{
  "dataset": "melodies that start on their tonic, played by one synthesised instrument",
  "hop_length": 160,
  "layer_scale_init": 0.01,
  "width": 160
}
Rows from block 2, named by matrix and row number. Rows with one number belong to one neuron. Each number is 500 + 25 x the weight over its row's rms, rounded and kept within 0 to 999. All counts start at 0. Numbers have three digits each. After the name is the row's rms in percent of the matrix's.
# fc1: MLP up (model.blocks.2.mlp.fc1.weight, 960x160), inputs 0-159
# fc2: MLP down (model.blocks.2.mlp.fc2.weight, 160x960, transposed), outputs 0-159
fc1.17 101:494458488524486526530483479473484502484521508573470509468523468522488503494477524572479484561475492484516501517538475515503500488490518471476529507475503488538483487494499521462530478470527525495520484492467516497502482504497483527482495523509487411531498474494471472473522460509479487500467473497461485523521504508470514515516499509499455456478501509512547475505503496501466505485500512481493544535466505466466483483493452537499539467491499535507473536474501523451461489484517483
fc1.18 100:497511482545462530524502492464503534559532510557522538482478475535524499516481498539510502512500499475499497502488448534471458488512525490465487527490537463485520530512533482515487514479529468520474533495550465513520508477491517486497519517514470478506521493497501490454474467497499439515490473446473507498536494499414516495491487484452522563460493491538480502498511502519480479528494491513495492516500517470458470492503518507486493560513517509525498501471490494532515519490502507
fc1.19 104:510483477510501464525548451469469493513503493489525489494456488493547481514492489495487538483492435486472492491480506544462527491508571488532527505498517489487514511464538496454515524497516509482503507449518462473495498509509509475495593487536482516488503504511499497498526503493486492526494442504518521448518485516503462529506516523524493503491517463497457526491488519501460499489498551507496519521492499513463484529474484477488513482517464466516487526539513446465485514493542531
fc1.20 087:498528470523484516477534505490503512475513517496471534490528471466492517467489500473501480507518453496517484452530476492499515465511528477402518492502517550487534463475491500528527526485450479508500501493498452487475514547530505467486489530498482522492469506511514521492485489475483491533507522517511489433485519519549473493527505475476514485484559468485554523514509465538510454510540507475498519505505510490470494517531495514500454487504475492488493555508492497534497480508541522
fc1.21 095:534507477555501533495491513467512533481492462524516481491506463507519527448545485503478541439523468500515514472473493490490488471482517495476480541475491528481508510476522459500508531525477510492528471487549476465490471465502550499493494507497440540535501516521469457491551489527548519514472517503501451489578467464513511526529478531483498506497496479461511486466462516483505498487489494526499522503514491492488469533499517512529485507526476478490487515525497503465491511501488539
fc1.22 101:526529488508466514483519538483470485508532476510505466477467460462500510496474462491499525515458443507545479484472488559508511525520515484500481519513525487497489482486474499465506522537511448512518500478485503525497447519472489485509540492516526491535490508526546500522507548503491503489516461467507452519482495487471496512480501533507544431506486471532493477482510540526463488499514523484487514525536473495481507508481493489539499503471461457477496484564534532534499500458528491
fc1.24 102:532494484523494522489485472501495518514504472510499498516502500502493537484489487475518547502516488501528460492507459500477474502475495500504482505508514530482450508494501520472484508513509489529462521502503514509511516506509478516511513509526471451517548535492613580482543462524491545509456495482521495474513502490492500490532519457509526459522537484483506501498491478555519493506511461510467533497481515549495504520508505507531511483499490477515437510487501471436464510468525534
fc1.26 097:479485479511516517504479502520461456467540497484479489459510504428524492513523479487495543522496511488479500475505491530485489517492508472486548454484485531488547513475477478527508528526456497464513527515473465507507497477508539509518514498491454488528478483520501499491546485520436531524483506470545509472498515528497486512478535477450511521494532465476494532504515533508478504504433549471494503514464479516450525507508485491506556471507514456466495512475503510484489517477472521
fc1.27 098:513527474482449466521512463505500516507504537544473589497501462512503486509527502559475494519489524505500504468468487479504504505474490508505486526488504521452510498467478488511525516527490466500501496516451457491539478515498535465515519514495507513470468464543529533526492508502515498496517497476504530462481533469493532520515508452503508502486487512493470500486521527478519516524514537534508506516465512522537465534491500486513505460480420473445493513491506501491476567496479490
fc2.17 111:523536488438490500515529469517543481537520545490492527452522468501474512522505481521434516470522502480486520505457478513505515512481504501474502480500495516557482493463494492497461526496507482473484528496555481481505511495507518472489490507517527410500513512478470522533541510517494496506496563500546516512478512450506513540500497517500475468549507496497464487564468522508535492515499517467550516495509528500495489501524527483519507463489490497535514488539497483483497474510519509
fc2.18 096:548490481496478488506485471531488500487479525493478491524504555510502536532496482512537445465497501508519533497503473501466498494501544506491512460507539493522480489500511517497496504460493524525495500499488511479456516480530480514470481485485440547485494482515495521543479484484541509518550516499523490478491474514482512493522499473526535469426516502507553446513470456517457480510508472502524488503460529509499486534536509512483481517486487502506561515494491477496573466497549518
fc2.19 111:582511485483510478498484507531526480506483462503462473492454472517488514490457534505504475493482519493524542521513527482550494500470438524503519469515489464476530521508523495487511509482518492478460486496439485491499526457506500501496467456513506516499482522498469543511486496512507510530491520441499488474509450540496478495492519476494510530466477485493484577477508512498461536447511525533495507464512499505533478504473500522519526498516506496508535497495527534525523487441483492
fc2.20 089:469536486476526511483544502472506489475509478519489481484480514562519533448504471501516558473499498477477501495456507531481445492504498499519515505464490532488509531454502492478492493523482530506455490482500478515552502526499501498503442510497499523485485504472479496517478485502509489469522483525518455486567539477519498499498511482500492508505532507506461504489515503479508542495522506519501502500504499442504538512624507489528520466502528529514514502525461489513497500529486509
fc2.21 087:478536549505483500515451479490503513486529472497478477494537491527497432498476486482519472548512486514552540500511478502503476526503491529485484483529472507517510499510491514480473487489506460517526524466522513532541520428477534478524504522520493479474495498507558490487456499503550532507523467501508483488538534448518500525479482509527512488456531521466525510502479444486484561498479498519532487485470503473509522542472496536467527521516534479475508507523495495477490510493482519
fc2.22 095:495549496509518475525514494517498517465529448519478512553506497477493485483493495518504491476482571464486480514520495477496474458519484490475499501503514484475515499467500501514512540540512479509481449512510462502494516519480550502487510497511518488515475492513483562489485488468519513489518451484528512499474476496526509538424566467497535530531514501509521488514537533523444507518482476518487483551485506486502553506504531529512521531477468542487505461474506513533488464486517496
fc2.24 108:529529519479507502483478455498487547503481508508474503505509494502471505482507500530508486501499509507537529480542492520474469505430481496495521496514499459438484560499514489532499513480512487493539475537509494479494510545517457504500468507492494533480529514491545505439493542455474487516503519464471500466470473554511500527486519495534527512484487459492501529492475498511515520557459519529467459531455539481512474538494467513519461488497453486537489482495516518519492511491488485
fc2.26 089:501518498492465472506474499470461505488490523488527502520483503476540470453503515481491487490467481526478487513485497507476443493508517475529480492456531514460486485485485514510534513480560536508472529528498479515488490518505450514482486497495464558472490463503500451485473474518472482549467484469513472474475488546432485503499471495505447511458489488535526480490507452510520524486559500515514501510490479515519458513503532490503502541492473542475482534481509460526479503484491479
fc2.27 089:495518546508530534523501506546524471514490550515475483491491459538520507471495476503517526476452498510485469478501506465511500529491526476479528476508534510521482496517470539494507440536480499492481451552512553513510497501450514471522492514452481505542557539523465514495536452494512545520497511539513510503532515493489517537493521506483491546515468475488451462520477513474508495491481519517498524463506505478534502521519469505507540461501539507518494503520511506482493530524476516